{
  "dataset": "drawn human figures in many poses",
  "train_examples": 97500,
  "horizontal_flip": true,
  "norm_position": "pre",
  "qk_norm": false,
  "parallel_block": false,
  "conv_stem": false,
  "lr": 0.007,
  "grad_clip": 1.0,
  "adamw_weight_decay_other_params": 0
}
Rows from block 6, named by matrix and row number. Rows with one number belong to one neuron. Each number is 128 + 32 x the weight over its row's rms, rounded and kept within 0 to 255. All counts start at 0. After the name is the row's rms in percent of the matrix's.
# fc1: MLP up (model.blocks.6.mlp.fc1.weight, 768x192), inputs 0-95
# fc2: MLP down (model.blocks.6.mlp.fc2.weight, 192x768, transposed), outputs 0-95
fc1.192 118 [153  87 177  99 139 146 145  96 136 112 148  87 157  77 182  92  85 211 100 181 140  84 131 143 108 104 141 128 118 151  87  78  90 161 115  97 118 151 149 114 159 146 119 115 204 134 118 191 145 113 122  83 147 119 138  97 129 134 124 164  83 117 149 164 139 138  98 130 150 129 145 177  77 121 128 122 128 122 148 125 123  72 172 134 168  72  43 141  81  86 160 100 132 109 118  84]
fc2.192 100 [ 68 162 111  99 119 105 118 110  77 108  97 118  91 168 104  96 106 131 125 105 127 180 126 111 173 160 104 147 156  74 196 210 110 130 144 144 199 111 103 130  69 134 162 127  75 146 160 118 207  92 152 160  84 110 109 120 147 107 137 108 187 147 122 127  91 118 160  87  91 130 116  98  87 121 121 108 151 105 108 174 149 170 152 113 161 232 149 130 187 158 155 150 122 141 178 145]
fc1.193 101 [138  84 121 175 108 121  69 108 145 156 133  72  88  96  81 133  79 130 181 121  97 165 161  91 116 133 159 140 114  50 126 139 155 107  52 170 138 175  98  96 151  88  71 154  87 108  81 136 122 102 152 195 229 133 156 149 192  91 126 122  97 134  71 132  85  88 159 133 148 135 114 126 148 139 154 172 142 105 135 182 139 163 121 137 168  65 151 116  68  88  80 179 179 189  98 103]
fc2.193 102 [ 92 118 154 118 105 114 118 128  96 106 121 115 138 155 101  72 131  71 142 123  79 152 142 151  68 135 132 164 111 110 145 188 140 136 152 114 127 122  85 135 166 161 137 160  70 136 110 155 121 160 153 128 134 152  79 181 141 107  89 104  88 166 111  68 167 123 117  98 126  97  83  62 141 108 133 143 117 101  40 164 117 172 127  88 160 120 125 136 114 118 116 120 122 192  93 103]
fc1.194 084 [137  99  99 139 172 107 149  96  58 119 140 146 131 137 135 134 152 152 163  99 117 160 108 126  91 102  61 124  98 141 153 121 117 180 142  83 121 126 122 131 192  96  67  91  27 105 158 171  75 121 119 188 165  92 190 122 152 118 170 100 175 153  57 155 160 130 191 160 102 145  72  87 168 136 107 123 126 176 107 130 139  98 175 134 134 144 167 157 112 169 130 158  98 193 149 108]
fc2.194 083 [166  99 139 151 137 128 110  67 123 122 111 145 193 115 137 135 121 126  72 167 199 177 111  78 103 147 179 150 129  94 150  97 105 105 203 109 185 151 143 133 133 104 113 181 112 144 130 105 128  90  61 142 149  71 178 152 109 108 118  72 122 109 115 157 122 116 142 119 142 160 115 149 129  97 108  93 119 179 120 124 161 121 146 103  81 132 119  99 157 136 185 138 120 137 130  41]
fc1.195 102 [140 168 119 134 117 181 105 149 115 141  57 122  79 152 123  93 175 113  94 133 175 128 149 190 103 136 133 142 142 108 106 110  57  59 163 119 110 120 132 162 162 127 103 177  68 121 122 124  89 138  83 126  30  79 164 165 136 132 140 131 121 109 109 121 117  98  83  80  96 182  98  94 158 113 106 132 130 135 168  82 123  65 139 158 106 108 166 120  73  90  39 132 174 112 115  84]
fc2.195 079 [ 73  79 123  89 153 121 138 172 107 121 122 129 138 102 120  82  93 123 146 127 149 107 163 150  62 204 165 126 137 132  64 116 116 155 148 113 156 155  93 137 153 111  89 113 121 114 103 148  84 145  96 105 142 136  97 117 135 114 133  71 113  91 107 117 192 156 114 132 125 120 121 128 106 165  99 181 122 114 140  89  95 101 118 115 125 174 166  85 102 139  70  72 109 155 222 134]
fc1.196 108 [115 131  62 122 133 104 130 160 116 119 117 113 168 182 116 111 171 128 123  84 126 111  82 136 161  47 147 170  90 108 128 140  74  91 120 123 142 142 152 197 117 149  76 151 105 133  99 160  65 129 150 115 132 113 171 118 132 179 118 102 163  91 149 115  81 108 120  84  77 149 127 152 111 115  89 160 105 170 104 132 123 168  99 124  96  93 215  64  65  77 125 128  95 147 209 137]
fc2.196 107 [ 95 143  50 130 144 106 108  82 114 163  95 143 161 127 195  85 109 145 103 160  40  62 131 139 133 118 171 111 148 133 126 157 144 121  76 193 166 144 135 123 169  50 112 161 159 138 160  95  23 124 114 134 115 141 155 145  79  93 180 123 115 186 118  81 171 100 108 105 121 180  65 149 128 138  74 141 109 141 121 145  95  75 121 178 114 146 126 156 124 137  99 134  90 127 167 151]
fc1.197 098 [133 163 130 123 129 146 154 107 112 145  81 129 105 129 123 145 100  81 119 102 179 148  91 161 122 123 145  66 171 138 109 134 126 181 137  98 105 137 121 172 104 168 115 147  82 152 123 124 117 172 120  73  79 120 177 131 171  60 185  98 162 165 159 105 152 130 161 130 130  46 168 131 169 110 139 149 162 138 109 101 144  84 138 108 126 121 180 103  74  90 139 125 167 110  98 130]
fc2.197 068 [128  88 152 119 125 116  86 142 141  92 146  63 115 106 137 172 151  76 126 178 125  90 103  85 154  79 162 168 107  59 104 117 145 120  99 127 162  97 170 153 179 122 131 155 109 147  80 109  92 175 109 131 127  67 150 141  72 176 103  95  83  75 113 173 146 194 109  81 114 136 119  67 108 122  89 101 125  91 193  70  98  73 168 139 112 137 109  89 144 117 121 129  94 100 137  92]
fc1.198 112 [135 146 157 174 169 130  92  82 104 136  71 128  93 126 120 112  70 155 126 113 159 158  87 175 123 137 110 172 174 109 130 147  92 156 103 160 115 115 106 129 126 184 135 191 143  61  98 197 125 194 221  81 132 111 142 132 152 174 151 195 108 158 177 164  86  82 136  67  76 127 104 102 171 131  90 136 118  84  69 115 150 138 102 189  83  60 134 177 110 115 105 138 145 116 156 202]
fc2.198 097 [148 147 101 113  80 140 116 130 141 121 127 170 124  96 140 157 159 161 155  94 119 112 137 171 115 109 145 138 126 122 105 119 121 138 123 161 133 143 124 183 154  96  93 108 115 174 115 127 106 103 120 116 126 136 147 108 165  93  94 117 164  60 104 152 109 184 102 170 125 130 173 137 121 146 191 123 110 154 152 135  67 113 122  98 125 203 163 119  97  55 135  50  91 165 130 107]
fc1.199 096 [116 102  85  98 179 137  86 145 137 187 126 112 161 149 129 122 129  81 151 106  64 104 146 128  57 128 118  47 122 133 134 133 122 108 123 183 142  92 131 119 169 108 167  97 115 163 116 144 149 150  86 204 148 148 191 115 107 126 103 176 170 123 122  52 147 143 183 137 103 112 128 112 141 191 105 116 123 115 168 141  89  96 133  75 139 142 116 103  70  97 113 113  91 112  76 138]
fc2.199 086 [125 118 117 121 129 120  90  92 156 143 110 144 128  92 158  92  89  85 113 157 167 155 118 108 115  62 154  44 146 109  84 119 102  75 173 181  87 179 153 128 141  72 192 157 164 129 139 133 205 127 130 118 126 146 126 157 132 146 114 100 109  58  83 116 137  94 171 113  98 102 150 104 112  71 108 140 110 197 172 188  84  79  74 172 119  68 143 107 134  72 157  86 145 120 151 110]
fc1.200 096 [142 141 156 149 124  85 125  65 148  80 118  58 115 113 163 154 121  88  98 159 170 119 149  92 101  92 181  87 121  98  96  71  78 153 144 107 120  97  92 138 163 140 147 154 129  83 147 145 138 150 133 148  67 140 111 123 147 177 106 127  78  86 184  96 104 183 121 128 119 147  84 181  97 113 115 143  89 127 106 115  88  92 148 135 152  98 175 152 154 148 162  99 183  93 126 123]
fc2.200 159 [105 159 135  94 121 115 135 132 156  98 105 108 154 125 132 117 110  73  76 147 179 152 174 132 115 150  78 156 100 184 154 132 117 103 103 136 106 190 167 137 166 135 144 134 145  78 127 121  90 172 110 164 122 174 122 106 154 153 115 142 121 100 116 136  85 139 112 147 108 103 127 152  98 191 208  89 163 189 166  97 131  71 108 182 177 113  90 100 133 135  93 127 159 143 131 116]
fc1.201 078 [ 92 163  79  87  94 104 149 141 136 105 171 146 144 150 142 132 113 129 169 127 159 115 126 167 162  90 107 163 138 125 145 138 128 124 153 116 204   5 167 186 137 106 134 152 159  92 116  92 140 101  95 140 110 104  96 162  96 167 122 157 122 139 215  75 150  53 155 108 153 151 115  79 115 114 136 110 129 126 155 124 136 120 101 143 168 151 133 196 145 172 164 101 151  94 114  89]
fc2.201 089 [119 133  99 180 122 139  96 134 128 176 157 134  81 159 128 156  75 149 143  98 131 107 148 127 124 162 154  80 148 152  87 125 190 135 157 119 113 196 131 124 171 157 124 111 133 151  79 125  99 116 164 119 128 114 109  70 156 147 176  40 162 138  34 116 148 136  80 146  77 142 107  86  95 118 138 141 136 149 139 130 116 170 113  91  41 146 157  73 174 150 109 164 163 144 119  98]
fc1.202 094 [ 84 133 181 174  93 129  88 151 135  95 140 134  46 112 156 129 181 106 188 155 163 120  77 112 197 129 110 160 128 155 167 103 155 126 143 127  70 112  91 136 126 136 148  92  76 153 126 104 150 167 172 118 118 130 116 102 143  81 118  73 131 120 119 131 161 163 177 122 148 139 170 108 126 116 173 214 103  99  88 127 169 133 139  33 120 159 119 117 103 125 154 175 103  84 119  71]
fc2.202 072 [154 119 136  49 175 167 111  97 134  97 110  66 156 115 146 114 136 150 131  90 103 150 152 158  97  78 168 127 119 144  84 197  97  94 150 105 200 156 179 124 129 116 148 168 122  76 155 153  93 164 163 147 131  26 137 142 118 120 143 172 188 185 111 127 142 114  80 174 162 149 113 120 136  88  92 110 111 147  99 143  78 121  81 179 148  71 121 103  94  94  95 157 150 139 155 135]
fc1.203 095 [148  92 116 130 146 242  43 127 152  95 148 128 122 127 126 133 128 114 112 115 126 152 108 194 171 149  99 106  80  69 160 146 140 140 145 104 155 108 143 166 116 131 137 115 135  99 127 173 148 123 103 132 117 161 102  91 146  70 159  92 173  92 111 104 154 159 169 136 174  86  99 119 151 131 148 153 118 117 136 134 143 125  63 118 187  83 162 117  85 127 124 161 116 117 112 137]
fc2.203 099 [ 96 104 116 161 110 111 144 155 130 199 112  97 103  80  50 116  47 103 126 131 114 102 103  54  81 123 153 101 145 166 123 133  88 100 116 146  96 114 102 161 131 131 104  99 168 122 138 133 136 142 146 134 146  88  69 111 120  94 121  96 185 181  59 133 109  81  92 129 122 170 155 148 114 112 162 131 143 158 163  49 125 123 128 156 104 135 125  88 153 114 124 158 144 178 136  59]
fc1.204 099 [175  53 138 170  87 173 124 117 137 121 142 129 129 116 112 131 131 156 140 135 121 127 173  79 183 109 119 107  85 144  92 165  82 106 118 117 112  45 153 111  92  98  75  79 106 157  99  89 121 129 138 157 140 152 169 109 125 121 120 132 115 127 117 143 114 152  79 143 122 150 197 101 117 133 229  65  96 129 123 143 159 140  58 140 117 147 148 135 189 138 117 125 198 110 133  74]
fc2.204 082 [160  85 112  54 178 168 180 124 129 104  75  95 130 133 157  99 116  99 134 145 163 131 150 130 133 142 120 147 135 164 142 179 190 101 180 127 206 118 122 186 125 131 111 174 122 185 144 121  55  93 123 126 129 149 101 133 129 137 111 181 167 164 147 153  57 115 173 159 113 125 155 100 187 141 114 119  99 146 218 122  91  68 144 120  95 144 107 125 166 117  63 139 113 154 150 132]
fc1.205 125 [ 90 142 124 130 171 175 180  94  94 108 110 101 103  85 113 119 107 130 181 162 147 101  82 121 149 145 126 130  58 117 101 113 134  83 136  92  58  95 154 110  89  55 152  95 182 166 102 146 131 191 102 139 129 144 153 117 112 146 129 101  93 159  91 119 100  66 124 140 103 148 147 138 118 146 173 122 174 195 122 130 101 113 121 123 150  99 121  84 129 144 188  94 122 181 168 119]
fc2.205 144 [151 111 131 101 130 137 169 109  90 118 111 107  97 151 171 166  85 133 143 127 125 104 216 113 181  99  99 118 135 107 136 131 130  99  89 182 138 165 140 147 145  84 183  88 125 123 136 171 124 156  95 158 127 117 105 153 111  96 123 160 150 163 116 113 119  74 104 132  73 133 113 131 122  95  75 160 163 177 151 108  93 122 123 199  98 162 118 120 113 188 112 107 106 128 147 107]
fc1.206 104 [ 85 164 143  98  72 137 140 114 140  71 143 139 109 155 137  90  94 168 120 154 108 161 141 179 134  79 184 119 117  89 149 163 107 190  63 121 149 144  87  87 126 103  92 119 109 169 161 143  94 121 150  84 142  73 141 176 142 138  99 144 107  87 121 177 155  92 122  84 101  84 118 118 139  88  95 215 157 104 132 153 113 118 149 155 158 136 149  96 106 134 149 117 107 157 149 111]
fc2.206 067 [ 92 179 111 104 137 135 136 136  90 132 164 152 123 105 143 120  75 142 121 107  66 134 158 180 162 148 206 162 157 115 146 159 160 106 106 148 178  87 117 148  84 111 105  96 175 147 119 124  89 160 102  98 147 117 141 194 173 102 135 177 114  84 145 159 113  92 130 104  64 153 135 159 122 131 104 203 180  93  90 176 119 119 156 146 125 100 139 100  77 120 139 164 123 102 151  21]
fc1.207 103 [111 147  78  94 149 131 141 192  85 130  80  57 121 113 172  62 127 132 176 208 142 105 180 118 160  94 141 142 106 148 145 197  90 110 111 119 141 113 125 118 162 157 113 171 106  97  63 150 145 137 130  89 118 171 130 181 106 103 157 160 141 150 122 111  79 114 151 124 142 141  97 143 103 130 133 120 141 153 115 157 161  52 160 153 183 105 123 121 110 134  90 147 103 115 115 109]
fc2.207 091 [ 34 147  97 108 147  84  95  77 122 222 152 158 160 109 106 135  98 119 111 146 156 110 144 128 172 182 160 139 148 104 126 131 150 145 100 120 197 164 181 116 156 199 109 117 108 115 157 187  79 161 120 124 161 104 131 127 128 100 131 174 148  67 146 102 105  66  84 104  71 107 106 175  98  85 111 145  87 135 104 172 124 142 166 126 101 145 122  92  58 112 119 140  88 166 160 113]
fc1.208 103 [119  93 146  94 105  94 114 138 178 149 219 133 128 165 182 182 121 147 120 109  92 143  95 119 113 194 137  92 121  79  61 101 159 124 124 172  96 111 152 120 151 104 104 173 167 131 180 106 155 110 108 143 125 168 108 138 174 149 100 129 150 116 140 166 177 201 125 103 118 140  92 176 141 138  80 171 105 108  69 200 125 133  76 168 107 128 103  73  77  98  89 100 138 132 127  87]
fc2.208 068 [143 165 109 114  69 105  89 178 188  93 144 132 200  67 170 178 151  84 116 144 114  90 104 129 106 133 125 145 148 140 118 112 123 187  69  90 151 135 122 116 145 162 171 180 107 104  69 123 110 137  86 105  60 113 116 138 108  90 109 187 129 101  49 160 162 143 170 154 169 128 171 197 121 121 126  95 114 112  75 125 161 170 130 177 114  69  91 109 104 102 137 150 131 142 116 118]
fc1.209 114 [ 93 140 151  97 142 130 136 136 135 100 108 107 142 114 110 126 172 106 125 142 158 102 159 122 123 176 133 179 108  61 154 141 138 135 171 142  93 132 131  85 120  91 149 147 178 112 181  98 183  65  72 165 149 173 125  82 109 175 127 120 109  97 171 153 123 120  71 205 127 155 122 106  96 102 173 126 111 118 117 191 132 146 126 140 138 113 122 161 128 152 138 128 119 110 117 186]
fc2.209 109 [124 111 159 104  91 138 107 144  68 190 134 149 163  27 146 165  91 135  85 127 107 101  90 149 133 164 100 128  88 128 114  82 107 128 116 133 135 155 155 144 128 152  88  85 147 114  93 153  61 136 150  85 130  62 173 113 157  43 133 137 149  72 140 118 112 113 103 114  89 129 115 225 119 139 149 173 142 128 158 143 111 156 176 127 116  96  89 141  67 101 126 164 128 140 129 137]
fc1.210 094 [169 117  64 138 119 154  91 164 147 127 143 157  86 148 152 155 162 148  80 190  93  61 102 136 165 120 126 139 163  91 115 110 117 139 161  84 111 157 121 172 110 122 157 146 122  78 162 133 142 106 152 118 152 123 110 157 154 121 160 102 149 152 100 160 111  98 173 105 130 118 141 198 162 103  88 187  88 122 143 113  94 144 112 135 153 175 146 151 172 100 111 124 107  47  93 108]
fc2.210 107 [157 130 119 129 122 152 222 140  92 115 128  89 134 145 153 128 155 100 109 107 124 107 148 179 138 165 117 137 107 153 124  99 101  94 177 134 158 106 179  66 119  74 158 141 188 112 158 122 145 149 162  98  99 125 159  84 118 165 138 101  96 130 158  70  59  93 177  93 169 153  79  94 150 104  77 133  61 119 111  44  86 136  62 104 127 161 125 132 101 150 103  93 144 125 159  87]
fc1.211 103 [107 163 151 153 137 131  56 169  95 177 125 190 113 155 138  70 151 117 143 123 112 155  90 149 107 152 138 115 140 130 167 151 130  75 155 146 100 153 134  74  88 102 168 166 127 139 114 102 111 104 142  88 160 123 174 107 126 168 160 139 124  98 145 178 138  57 137  90 106 169 143 105 199  82 117 137 144 148  76 143 156 123 118 198 113 140 161 159  79 101 118 117 159 124 155 175]
fc2.211 103 [153 108 113 105 135 119 116 188 128 107  87 156 114 166 111 103 139 147  75 174  76 106 167 198  65 142 155 138 155 120 125 126 123 136 128 150 142 194 138  96 111 109 142  99 128 131 137 118  92 141 135 118 102 136 156  78 144 154 140 129 108  96 144 119  93 126 127 101  88 179 119 160 131 126 101 116  65 136  95 111 160  77 132 152 134 152 144 210 110 138 158 140 176  87 134 150]
fc1.212 094 [119 140 119 179 112 134 155 158 159 119 136 158 135  99 103 159 109 137 171 187 152 157  74 164 144 182  95 181 138  92 138 159 147 133 113  73  81 202 143 139 187  88  92 174  88 163 121 118 151 139 166 161 197 165 136 123 114 130 142 160 108 150 115 118 128 107 152 128 123 119  95  50 173 128 150 164 129  99 139 149 128 124 118 113 123 159 104 141 126 149 103 130  89  46  97  92]
fc2.212 128 [143 123 154 104 118 123  90 114 139 108  95  73 125 127 134  93  37 150 110 104 103  77 160 124  89 127 133  89 135 161 106 138 141 160 106 155 169 108 101  91 131 146 143  95 120 102 135 161  93 131  77 118  67  67 115 100 169  95 118 113  90 103  92 119 130 118 119 154 168 136 111 213  94 107 158 116  72 106 138  69 140 162 119 138  91 104 118  93 115 133 117 102 140 227 130 142]
fc1.213 109 [146  93 114  96 134 202 161 124 155 140 115 136  91 126 107  84  77 170 146 150 181 144  77 106 116 185 103 125  89 143 152 114 151  93 114  79 146 131 136 119 145  50 148 132 183 129 137  95  80 127 128 174 121  97 135 151 158 126 146  93 100 123 122 186 152 107 149 130 130 131 107 154 215 142 136 180 147  75 133 136  84 109 144 135 183  99 100  94 123 111 163 105 112 169 143 152]
fc2.213 094 [135 146 109 138 134 176 206 102 192 100  96 109 101  95 136 134 122 162  95 115  80  86 137  96 143 105 131 157 120 155 139 113 107 120 171  91 104 118 114 146 142  93 153 136  89 121 138  93 147 151 109 102 105  96 170 137 191 142 167 140 144 106  99 106  87  63 138 168 154  97  70 169 128  98  98 185 100 200 162  64  80 163 161 104 148 101 160  91  94 113 114 110  80 161 128 147]
fc1.214 105 [114 146 117 134  95 157 139 161 131  85  89 128 128 132  91 186 121 122  72 138 142  90 203 171 117 154 111 102 109 108 122 143 110 112 183 174 136 122 133 187  72 186 126 106 195  93 119 157 149  88 121 154 116  92 176  88 152 122  84 127 181 123 118 140  74 103 185 105 159  89 130 149 162  25 177 132  78 107 145  97 169  80 117 135 148 122 145 201  97 133 202 182 138  52  66 121]
fc2.214 102 [142 133 129 171  88 157 140  73 175 155 163 161 164 151 106 131  99 168 141 154 129  86 119  97 116 173  94  92 127 152 178 100 136 149 158  97 119  96  99 165 104 105 150  93 100 142 106 132 164 106  76 101 148 112 107 179 164  82 186 115 132 145 161 146  89 106 161 197 181 148 123  91 148  99  62 112 130 109 133 154 166  70 101  78 103 107 174 123 160 194 131  55  84  91 152 167]
fc1.215 097 [154 127 130 119 141 145 134  71 103 117  78 117 102 132 127 125 187 114 126 130 146 154 108 118 161 122 104 112 134 105  96 149 153  95 154  79 177 139 133 121 150 125 120 171  99 135 134 157 124 131 100 151  99 170  77 161 139  72 129  90 136 133 131 126 130 134 139 112 183  93  93 135 127 140  68 130 163 159 135 155 141 170 133 121 105 158 120 107 150  82  53 131 107 182 113  49]
fc2.215 120 [114 118  58 199  76 154  83 112 115 106 118 118 112 140  81 151  66 103 120 147 119 120  74  99 172 148 126  79 201  94 109 105  76 131 123 153 161 114 165 138 153 119 102 111  96 148 132 100 102  81 114  98 163 180  75  98  78 125 117 116 145 125 174 139  90 101  92 131 149 118 133 161 109 119  91 125 171 163  53 183 129  91 170 104 126  92 132 138  77 149 122 126 116 107 154  91]
fc1.216 113 [191 108 172 136 175 115 198 207 135  72 110 143 115 141 130 110 157 151 147 110 131 140 149 184  88 118 192 128 142 180 155  84 143 135 132  68 133 125 104 122 111 183 156 170 104 139 125 148  91  76 152 150 105 133 124 134 160 160 114  32 164 120 159 147 123 219 138  78 112  78 170 137 127 143 108 101 124 124  85 113 200 145 142  71 133  80 118 120 138 181 141 145  86  99 108 104]
fc2.216 153 [124 113 123  91  79 206 107  76 102 166 146 114  83 132 115 125 108 113  85  99 134 100 144 137 117 111 152 125 156 177 122 197 162 128  93 159 229 130 133 123 133 123  86 158  56 113 136 103 116 146 114  79  96 168  90 121 109 108 146 187 105 145 158 136 128  55 106 207 102 143  96 122 123 159 124 109 145 117 166 103 101  93 129 132 115  67 127 150 117 118 133 128 189 141 149 139]
fc1.217 102 [132 146 100 133 144 118 169  81 179 153 126 130  94 145 205 216 128 150 117  99 151 142 144 176 126 123 113 118  86 151 151  96 151 142 161 111 177  71 127 113 124  82 204 154 117 142 121 124  86 128 152 123 120 167 123 138 102 117 103 171  91 130 117 114 180  90 117 136  83 157 136 178  74 164 118 127 186  54 121  82 120 176 154 109 114 130  89 165 131 162 147  20  90  94 150 146]
fc2.217 081 [176 132 112 129 116 107 195 135 151  93 113 142 106 140 178 164 110 112 188 121 122 102  85 145 128  90 124 143 145 103 111 169 163  75 126  83 133  81 116  84 156 120 135  89 154  86 167 139  65 128 101  95 150  49 148 128 133  90 157 101  98 121 104 159 111  84 107 122 124  97 101 105 124 128 173  96 126 134 166 142 171 111 171 154 153 114  82 150 133 198 105  99 131 185 167 160]
fc1.218 107 [199 134  98 155  86 107 165 129 132 115 168 154  87 132 145  68 111 103 151  97 178  62 114 174 165  95 113 161 135  74 166 137 115 129 106 146 180 136  85 220 138  99  41 166 115 107 117 150 130  92 148 113 126 109 153  90 134 125 119 124  67 182 153 162 158 118 117 189 144 125 115 183 141 158 164 152  91  95 112  71 140 184 104  88  89 116 150 152  94 149 163 151  85 153 145 123]
fc2.218 078 [152 144  59 109 153 118 168 177 184 134 137 132 161  87 109 120  85 132 130 134 135 101 154 138 153 104 174 100  77 132 105 106 208 137  95 121 151 120 107  68  78 132 102 146 172 158  82 132  92 153 117 136 116 109 106  76 204 188  94 127 135 150 125 171 113  96 139 175 139 139  91 151 141 126 183  73 109 110  88 139 162  64 170 118 102  88 107 181 102 163 105 150  89  75 141 174]
fc1.219 087 [169  88  98 151 115 144 132  87  87 123 160 100 134 135 133 113 131 106 109 124 130 117 144  96 123 155 154 113 146 107  60 109 138 116 158 113 117 107  85 136 143 121 134 134 184  93 110 151 151 110 186 106 117 152  67 174 145 102 115  65 109  78 131 182 141 128 129 144  63 140 140 142 126 116  73 119  64 133 122  68 153 129  94 117 172 113 161 152 114 147 112 104 144 110  98 143]
fc2.219 115 [115 128  96 111  97  55 187 108 160 175 166 115 166 116 201 155 141 100 141 110 107  61 110 157 159 135 187 191  71 127 102 128 132 112  89 132  85 144 125 106 136  66 109 159 152 151  82 149 125 160 191 151 143  89 114 106 159 126 125 116 120 176 132 132 188 133 132 120  90 133  91 159  66 181 150 109 128 129 167 176 122 121 145 113 130 166  90 139 123 162 131 146 114 119 132 123]
fc1.220 101 [161  72 105 113 139 103 122 147 150 117 149 177 134 102 113 158  90  68 137 141 123 138 119 111 157 177 118 121 122 173 145 134 134 177 107 115 168 128 137 180  83 105 127  80  61 100 122 127 132 124 126 149 150 163 119 137 165 112 103  51 160 157 149  90 161 149 207 155 139 116 108 163 109 124 135 110 209 132 108 119 123 135 117 109 154 170 147 114 135  75 153  88 139 152 214  84]
fc2.220 097 [ 72 124 161 134 117 137  96 122  59 132 117 195 136 150 115 158  87 116 111  99 123  90 144 109 128 176 152 133  85  84  93 159 147 102 109 144 192 132 140 120 196 157  98 130 152  97 137 124 144 109  92  96  93 104  60 128 184 137 121 200 110 111 145  94 100 110 142 108 161 122 111 136 108 131 153 131 156 148 162 146 167 148 171  94 180 158 143 116  88 106 160 157 118 178 168  80]
fc1.221 107 [134 138 154 154  77 139 171 101  96 169 145  99  84 102 182 151 184 160 147 172 114 105 180 143  83 154 167 179 166 164  97 142 122 129 137 127  90 116 106 128 132 102 120 120 126 123 141 113 121 157  67 154 107  89 136 112  99 117  62 210 121 186 123 128 152 123  94  46 150  99 129  79 120 143 113 163 107 157 158 161  93 106 217 196 192  75 140 143 139 153 130 151 133 178 111  87]
fc2.221 120 [ 89  95 133 146 129 118 146 101 110 140 117  84 113 100  65 185 115 123 162 126 155  51 157 120 152 193 151 107 138 107 138  73 146 115 125 122 104 105 104  96 125 123 155 140 138 100 151 119 185 125  43 105 126 102 104 148 158  98 141 142 114 138 142 140 148 138 169 169  78 178 153  86  79 109 166  70  98 131 161 143 126 155 180 137 126 120 133 159 141 194 118 118  91 182 143  95]
fc1.222 112 [141 201 171 106 139 123 108 124 120 147 136 157 149 164 132 136  95 102 147 172 124 113 124 103 209 123 114 200 187  99 163 190  70 141 119 119 109  90 163 147 127 115 143 128 173 102 181 116 187 140 116 171 167 127 114 119  94 133 122 103 148  53  96 151 135 138 146 162 122 165  47  80  89 111 106 164 138  88 160 110 112 138 123  97 123 117 110 149 141 165  84 135  76 180 111 185]
fc2.222 083 [113 100 130 179 156 160 193 131 119 156 121 104 119 108 128 117  88 126 152 148  62 174 146 141  81 140 121 172 119 179  67 164 157 191 111 101 144 133 126 163 141 126 193 111 159 176 177 152  77 147 133 125  99 140 144 107 147 133 122 163 149 150  92 152 170 130 125 140 114 132 129  87 141  87  78  84 133 134 102 127 121 157 158 142 135 134 121  65 152 109  91 192 141  95 143 203]
fc1.223 121 [158 108 129 121 106 124 124 132 151 126 122 114 102 141 111 154 156 132 154  89 150 138  70 114  91  80 108 134  78 128 119 115 193 130 128  84 119 109 122 122 145  77  97 152 116 131 100  89 179 125 119 124  60  99 107 121 106 129  83  79 107 143 181 134 103 152 117 192 159 128  90 133 157 166 200 101 205 185 144 103 124 144 147 107 110  99 120  71 113 144 110 133 124 183 112  98]
fc2.223 094 [128 146 152 146 119 165  59  69  98 151 102 154  95 136 158 114  86  99 109 151 137 170 136 152 125  94 127 108 100  72 150 140 108 145 137 172 126 182 118 142 181 157 209  61 109 155 124 105 124 121  65 129 139 104  95 118 123 124 141  92 129 144 120 162 128  92 147 114 120 141 153 210 158 119  69 162  77  99  98 138 116 142 167 145 157  73 203  66  82 142 158 119 103 192 172 168]
fc1.224 093 [148 107 152 165 109 176 119  97 145 133 105 147  47 127 168 116  74 118 104 116  98 105 154 137 142 105 140  90 157 160 102 125 124 126 158 141 140 129 130 138 159 118 123  99 121 200 170 147  80 119 124  96 152 102 124 170 124 106 216 122 108 134 148 130 101  66 122 131 192  88  88 111 178 152 111 138  73 118 116 126 138 156 124  99 115 174 183  64 118 103 156  55 135 134 160 133]
fc2.224 096 [154 152 126 134  74 182 165  62 155 176 143 108  98 154 121 121  64 164  91 140 106 113 128 150 116 127 108 164 129 112 187  68 127 133 178 131 134 132 154 127 149 142 158 125 121 152 141 127  76 114  55 112 174  67 154 165 157 129 230 125 124 147 129 127  31 117 125 161 146 173 118 162 158 109  82 134 133 101  94  83 121 143 136 106 116 178 153 100 128 189 152  57 156 144 128 118]
fc1.225 101 [157 148 150 127  90 111 189 180 200 156 116 132  99 108 115 142 136 146 169 130 161 152 124 155 125  67 160 151 206  67 119 158 143 172 138 164 107 125 105  98 110 125 103 132 107 163 125 128 119 124 138 115 178  81 150 118 104 130  96 174 159 148 134  98 104 132 155 123 115 109 150 110 102  92 169 124 117  39 110 149 137 162 136 107 100 137 140 135 153 139 142 112 156 174 173 152]
fc2.225 118 [ 49  70  98 140  96 127 149 100 145 102 158 128 159 124  94  83  82 128 126  98  98 141  71 124 143 116  82 118 133 160 144 123 191 140 106 106 177 156 169 191 152 184 123 144 103 106 136 128 150 137 121  94 123 131  74 116 122 151 154 182  96 122 179 132 124 122 188 148 175 118  79 108 111 110 110 107 183 148  57  66 196 157 206 144 182 201 131 105 135  44 143 107 151 152  94 152]
fc1.226 101 [ 94 104  88 137 153 134 110 126 140 151 123  65 176 161 173 139 120 140 110  91 134 134 103 116  98 169 135  46 128  78 106 134 122  91 150  95 157 158 102 112 154 128 161  87 103 123 184 119  70 208  91 117  63  83 178 111 137  98 140 127 117 174 131 127 152 112 148 142 163  20 127  81 134 133 103 124 120 105  68 140  91 105  91 161 119 156 177  71 116 139 185  84 160 150 139 119]
fc2.226 095 [103 107 149 124 174 130 171 127 201  92 169 133 119 121 105 183 170 109 108 118 118 119 124 144 184 143 148 128 163 130 108  89 126  77  51 106 116 133 125  86  93 128 160 153 194 133 127 132 147 115 152  67 113 102 164 101 156  68 154 121 136  83 136 149 183  98 132 114  72  74 140  82 112 116 154  82 121 181 186 130 144 115 111 121 111  98  70 124 146 136 141  72  81 101  92 144]
fc1.227 101 [133 123 135  49 196  79 115 144  74 102 147  99 158 101 149 137 155 164 169  89  78 196 188 112 102  87 116  91 129  92  84 150 107 110 123 161 139  89 105  94 117 128  88 117  78 153 148  83 105 129 116 157 125 125 146 125  78 163 135 218 155 153 145  75 132 132 147 142 151 176 138  69  98 101 139 128 163  94 150 170  99 117 105 155 125 154 143  56 133 126 121 196 104  98 130 108]
fc2.227 122 [ 84 122 100 171 138 110 142  85 153 152 113 142 146  77 116  99  62  92 117 158  71  86  49 142 112 177 119 140 140 117 109 119 113 117 116 108 112  71 177 134 119 109 145 138 131 163 122 121 212 101 101 118 133  34 101 131 117  88 135 131 112 173 143 135 174  69 140 146 153 165 136 101 133 117 136 190 147 144 121  95 126 167  71 132 117 140 114  79 147 159  73 144  92 113 152 125]